Rows from block 2 of a small image classifier, named by matrix and row number. Rows with one number belong to one neuron. Each number is 500 + 40 x the weight over its row's rms, rounded and kept within 0 to 999. All counts start at 0. Numbers have three digits each. After the name is the row's rms in percent of the matrix's.
After each neuron's rows are labels from the 100 images, of 14976, where the neuron reaches its highest value: "responds to" is what is common among them; "lies over" is the class under the peak. Only what is clearly more common there than usual is listed. The data: rendered made-up planets.
# fc1: MLP up (model.blocks.2.mlp.fc1.weight, 768x256), inputs 37-73
# fc2: MLP down (model.blocks.2.mlp.fc2.weight, 256x768, transposed), outputs 37-73

fc1.68 092:494537485453561549516534429584440538487461533547463562548439453568491451517507608533506524536506521513488487473
fc2.68 073:522518549432523530453521493515512597417490488521553531435496482488527531454485489509565514441465494464436480512
responds to: lava world
lies over: planet

fc1.497 096:601518480519535513490469515540502472537544494517484533639512530549527526522545550508476434538544470518496476547
fc2.497 090:506494510505500428458448528509475463454495489450543521496523514467493506450522488455479502518516480478426498524
responds to: glowing rim; lava world
lies over: planet

fc1.319 096:551498482477491542445534532507521678545611482510501520565468468410537481524455502551531509499485508452493502508
fc2.319 124:507474465497493483546503497513521425477443522482541524540471498512540512523454443456455431512479462502508508502
responds to: crescent; banded gas giant
lies over: planet

fc1.645 102:550502488568550544463520519489450628480558534541515489551493437488480535571479522468530459489482494508436557452
fc2.645 114:491519454400520439544495521477562432505480485513476506483462485495583572452484386507521507502501518550472506507
responds to: ocean world
lies over: planet

fc1.378 084:444471439427512484523518494547496544520557522453513492576592455532459608434508484543450453472529526506503572494
fc2.378 106:523450444496414468558462498536474482488496479495476488508483557506575402477503432469530468488445482461494498519
responds to: polar caps; lava world
lies over: planet

fc1.363 076:481527455482520538408564505545474606546564518543459535562489466495526527492503565506507488481535548498488563524
fc2.363 102:524473472476472493549483500507562458479508462503500530490529488494529548496471394457501440544479486559432497500
responds to: crescent; cracked ice world
lies over: planet

fc1.140 110:493490510531556538495469477549460552498635518538540570593467495506537480534540546569510498458481608525413523504
fc2.140 131:490507487398519477554501543521560474481425479527530512485531545550455492532513459493514425525524517439539485501
responds to: banded gas giant; cloud-covered world
lies over: planet

fc1.232 084:464588505488493519495535512545469497456452508517536477584484568509488512423523569426523494468543470490512540516
fc2.232 053:517532540515467442451444501473512532502501539543511467399500542422562558509528489468531562540470531470518533535
responds to: lava world; crescent
lies over: planet

fc1.573 094:553500465469504497406513479545492660512560539528538532613475515445538549469462487584549491520507517487457521506
fc2.573 115:507485445479460478576478510506520481468447476517551481527465493529516477522451461468457411510492450507539569491
responds to: crescent; banded gas giant
lies over: planet

fc1.550 115:543545507499537496457542505562510576555604457486525502556519482506468658548490469547518507506502512480617486480
fc2.550 114:429518494484543533418545469504451350500454466502579452491505520465490489473464464422504506455507480469444558506
responds to: ocean world
lies over: ring; planet

fc1.636 117:554550491495534422503463522538495434565488558527527546564491481586463527528558511424438497531492468523649511529
fc2.636 142:495529564566403437357535545479473524462560468520557436544571510448504533451534447480456522489488536467394508513
responds to: glowing rim; lava world
lies over: planet

fc1.537 113:533628495463557473569487546539503515623544448504512571549523461482477597546479522493508511476464486427584480502
fc2.537 137:416504538539496482420549494532415419483538516475539433573531532506477450447474498461480539449513535489393552477
responds to: ocean world
lies over: planet; ring

fc1.612 114:398518513538537492521499511508435537525462520473524478526482475520532514537445492551516480486529521513495515542
fc2.612 096:558502514494497487582517518466588491503505504477523497426488537523522490496464442501488442505489547487538492491
responds to: rings; ocean world; lava world
lies over: planet

fc1.724 104:509462484578540506463467452471496484501476542451512497444544498457489538516483474534506461526576534537537494516
fc2.724 127:481535456406440471515523578529483501511503480507467519522417486528483477497500502435466540557485493484470463444
responds to: glowing rim; lava world
lies over: planet

fc1.351 084:528498469514497521492480537495439495531567474506467549558524496544478594547547549464531453536509517520554513517
fc2.351 098:473500493489543476391533525460399489473526481501478434511527485494513513513470495462473485445531499528487571551
responds to: rings; ocean world; lava world
lies over: ring

fc1.673 096:513547493540535577458546515534493456501490520567529493598454542466505414530456500500537521476485514455461493465
fc2.673 071:522462541515566512505472489550529503456522480525459479518453539477484438495486484479475518566455485565520498529
responds to: lava world; rings; crescent
lies over: planet

fc1.385 088:450485451420541506453493514542411521478541531484493454576487485568548451543490531556560496465487561494530510523
fc2.385 068:491517529435527464472472525495420492437481489531570496374471426530494521463501449473483554521475509470498494561
responds to: lava world; crescent
lies over: planet

fc1.616 112:552510464500476571499438480581493454467547488451501437563517446520483529509507457547571454477534538419461512498
fc2.616 126:454476516469506446475495497445491549520484539560507522412519541486515509481457553471463560552474421512519496537
responds to: glowing rim; ocean world; desert world
lies over: planet

fc1.54 090:510510470521460521501514483500489532542504522507496510621514521550500584579510539524545479567499503514533499449
fc2.54 089:468548490474526499424556474476442512471478443468437453504586506503534555448484480470553460464524465474474552551
responds to: ocean world; rings
lies over: ring

fc1.564 113:504481513468507530538458505506464529481539417524526501565390447444451571520470474529519512460495535475485530431
fc2.564 158:532522551559495545440477463534559512481536482485534522460564453586557426561489516531527551514468467543463465495
responds to: lava world; full
lies over: planet

fc1.338 121:535489508463418421465426559549519604482524563498512464607463487504461531518471507510557513598464486466497498554
fc2.338 133:526427530497465478566514566528418486473459508516521464556560511441512506480551499514500472509511534583442528483
responds to: crescent; glowing rim; lava world
lies over: planet

fc1.722 074:530566485480505519428539538523496689534587511507536527581473471459534481489485533518467495543499534450520513531
fc2.722 106:500548458469458489523476499486509428472458479502537507522498480501499523483455451487470454523503485522488508496
responds to: cracked ice world; crescent
lies over: planet

fc1.160 120:501545477471525445470507504504516522524494463545549548544441448505453526565457512483506538499514500489553486487
fc2.160 131:524473529565462489522476577481435477484475504498543459515526525461561492473495460509503524466520551548383511534
responds to: glowing rim; ocean world
lies over: planet

fc1.635 155:457537517522470418521509526481511531504569506527515488581462445434527477522421522409606490528471451477547497463
fc2.635 163:490472471535467492553485536450465493478463477500526480528528557415555522531501465552511498496528525601444505496
responds to: glowing rim; ocean world
lies over: planet

fc1.620 140:508628421532576498494551546487532440543426436524486540576557442547489507480537512443418475491502483482608530489
fc2.620 150:515515526537490524422538451457490425462474573471487476536509474488486541438459511555567479480490527567382477465
responds to: banded gas giant; crescent
lies over: planet

fc1.695 095:510524561432501525501501486479510488502453494519518503607514512490489465454511488458546586493500404453507504481
fc2.695 067:449443487512528495560562519516536491584490505544502501502456517451535479488496510523463465557444494522453465552
responds to: lava world; crescent
lies over: planet

fc1.654 107:553464549497540528464449534508596534482659516485497478647528484493552527538554469518481508467437448518554553518
fc2.654 112:459526485444484511463512436508525479435497499494482443466504544572474506504492479522522479522433438456461543529
responds to: ocean world
lies over: planet

fc1.64 093:530524462494540565591482501519450428533564539455398494564559482516501566536540511432507461533489545551575483546
fc2.64 092:444522512542509466378474568419496465472509514489456460511543488491510517497525496457487527485501497495460547642
responds to: ocean world
lies over: planet

fc1.702 123:484518465496534514440496456591534583464586549444505486618464488434526484515484426568560548514488544508474513529
fc2.702 161:538478465428489507518469499496542533545469442559500460472464496601526512600427491470481446546479511475500528472
responds to: ocean world
lies over: planet

fc1.506 121:529582469531520410528483506501512429572460518461519502606457457512430476520559512460479525529497499501575486510
fc2.506 143:481457561542431439478483565476451524464552471530511423501550515487499516493527450487486489462504559548343533496
responds to: glowing rim; crescent; lava world
lies over: planet

fc1.274 105:564570426431492511436517557484479415479462490458524473542546578575524544441545518473490531455582486510528498514
fc2.274 097:417444534531509482472470497552505581503502505535498484443488537491489534463478540562525561498468498484450585517
responds to: lava world; crescent
lies over: planet

fc1.417 124:545579533475492364489480485546538448548537502467530548550512456536433504509555509475445554510520514462643519493
fc2.417 160:504477526538407479454492598495410460461518468485526429547558484499487518458527491483516532465538548550388544533
responds to: glowing rim; crescent
lies over: planet

fc1.70 101:512456451439540506491512554466466490483542479470484479548533494526487502437499495499484497492471512498416542523
fc2.70 096:468467509505462476493501505478538479520550490506531533434459512457510498465488461479473549457490486490566484525
responds to: ocean world; polar caps
lies over: planet

fc1.525 079:491539463500541529404569539534494623544556531529497538550477477474520480484504590500473463511515514471467552551
fc2.525 106:517514473465480495541480491490528453477485465505513513497509492497516543468455409474501452523505503567459510501
responds to: cracked ice world; half lit
lies over: planet

fc1.501 097:483545434452474456518479493558517549518508554451461516597599470476482571452471533552483462512549521522521570494
fc2.501 121:540419486526387529602500546511463541508493459497506488456495530527495452509436480447461418494486524481520537477
responds to: crescent; cloud-covered world
lies over: planet

fc1.762 084:454560471506588549558517460534413502483515520497509523601507478558564479585472577459514517481501516546465488475
fc2.762 051:446553507487491469466513496508423453407517449443552528499517522485552534488464478442570551524503453441433477499
responds to: lava world; rings
lies over: planet

fc1.85 098:448560457508514524448549585556508516523516468551496526507554413537541429459525548485436511494514520519580519465
fc2.85 125:504567558544498494491440524479527447499504571475513515515465489438479525511455456525490496522488495529387492498
responds to: crescent; banded gas giant
lies over: planet

fc1.163 085:531557497467474506430517531497494695522572498503550516617459479424525480479444513520494512554500530440524492536
fc2.163 106:504523484494458490543495528495485442467441510511573516539502497518517503490466462499484454498502465532487526485
responds to: crescent; banded gas giant
lies over: planet

fc1.485 146:513573555506493382480487519498533450519479490483515533583511442470431497468540510444449539534519515454552486476
fc2.485 188:514476531525464490483541555490421434451513453485499446539570486469498510482527499507532529461529567583382554495
responds to: glowing rim; lava world; crescent
lies over: planet

fc1.317 095:536506471496506548489499527521429511535522424446509469576533499509510523606529450468476464500512490487565496500
fc2.317 062:461494458517495506546500559545524471524466429497575516446520556469463504473548450465484516444516435481458521528
responds to: lava world; crescent
lies over: planet

fc1.453 097:487517436450556533497499493529531533495512457503482494574491441425529448488500466462520507462498446550483516520
fc2.453 109:540444518461483480514489566562514490505499499520500509483517555475514535523478502474461500453520519494449445528
responds to: glowing rim; cloud-covered world
lies over: planet

fc1.310 096:551544485535479518580477506468521528517447484537466512579452498525534505609522486512557495526497524552544480485
fc2.310 088:444488484461556537474559503493459450518465473507459443495444516506525485483438571465506487402561463477465615540
responds to: rings; ocean world; lava world
lies over: ring

fc1.764 114:570470465468466560544452523416527456551534428508532453578463477423470495509495450477554483493489501468504517538
fc2.764 099:479530544478567457473442517534488490463518443500453513476493492500491566515480501440448468480486491565491548533
responds to: lava world; crescent
lies over: planet

fc1.210 111:506593452599532595513549496512471503510479398491458513468560495505408541547509524485488523449533497503476550493
fc2.210 120:486474489443516410528509496508506430469481487568477507527468451490554496449494434514474489496510486565437479543
responds to: desert world; half lit
lies over: planet

fc1.589 125:535600510504541434531456536547541409545504533511484513535506462575462531497576502440428512523535479477637513505
fc2.589 154:503514547538398432378473553493457486475546489503564454572523525483489555462559449510467541505519551503409517484
responds to: glowing rim; lava world
lies over: planet

fc1.628 095:561494560512515458529503474532423482509487554429443479417466554571457494468468558484430475537591485538577538445
fc2.628 121:446539417459492527523476515513537452501473466548543508558529446421496479534518472474502519543433474474467488495
responds to: banded gas giant; desert world
lies over: planet

fc1.207 102:499521454540507602522502524570435431514535476443488412523479479475460392526517526503555490469473515493441551535
fc2.207 123:466522505408476431457497459448583535486478534526466576462540525599541579469454449518465520481504532529489492501
responds to: glowing rim; lava world; kind: desert world
lies over: planet

fc1.79 115:546458489481572547599451492536531440481550578488454500621586471532512560438533488447508495495492530527576480504
fc2.79 109:439535539514451544448494525486591486377484511492495456497426470528544435511521443516552578474467446512455486557
responds to: ocean world
lies over: planet

fc1.384 127:434515439473557509441532476584476641513610541486542499584469486462513559445476500586531482458516549538399519511
fc2.384 181:517494448449485532583458532545552518489456465507519504459435487544536478585423446432473420582483501472534537482
responds to: crescent; banded gas giant
lies over: planet

fc1.708 115:452529532506470487464515419475541573526490484546550459550505586421476455474526367500509512542532524485560479491
fc2.708 132:485510584495568481527481513565548536422562453433511525470547399545467458550488529566528527459506444510406523522
responds to: ocean world; lava world
lies over: planet

fc1.275 066:522555439455543531493518443554414512439496527530485519604479487506486437543478522501523513569488518513533552524
fc2.275 045:484489502489561457466547538480488535440496519497520457435496546430528409477491514465476513587419541525509533479
responds to: lava world; crescent
lies over: planet

fc1.304 110:505520499515546473544481480515506554545465489528493525617472509511488568652533502549569497535514502538559505459
fc2.304 107:479505537488585480460540458482458483536475462508454412552534599499497501495474517475514481394569482526453571481
responds to: ocean world; rings
lies over: ring

fc1.469 091:473560510540589502443549535513486618535535544552519568565487471498512471449501552503469418552501509486488518561
fc2.469 114:538550477477504502509478498469492464483486468519528482512503497505500537431472456486517451474534528570462527537
responds to: half lit; banded gas giant
lies over: planet

fc1.198 126:456531466446457490483466552526549539455498491463496463563505544516486557481464509560514501500536510458594515530
fc2.198 153:479515508410445565595526477517498572544468484539537520422503473491427526508507531603509523471454471461511502419
responds to: glowing rim; lava world; ocean world
lies over: planet

fc1.171 149:491490432534551440465493420496394390495446460465490436549543504544481472428478585440463499507495492544543517494
fc2.171 154:485473466441505407532513480477550444403464499536486508524466520518528558424519510511487487461517480463446433586
responds to: polar caps; lava world; full
lies over: planet

fc1.726 100:481528462474489483464510560595545493479525512456485521559454494463473515450483466478548538466475505486448506524
fc2.726 125:549465454444542537499511473501553532531451416532505481534495528548497480576419475462560502536453535508441539501
responds to: lava world; ocean world
lies over: planet

fc1.736 075:517550529439540569441549553557481542459503484529498459559458491560547492475487532460549488476531561487518577570
fc2.736 053:503488606494470515449554523480506449532510475544529459429488498472540469501491487451472505547481514474498541531
responds to: lava world; crescent
lies over: planet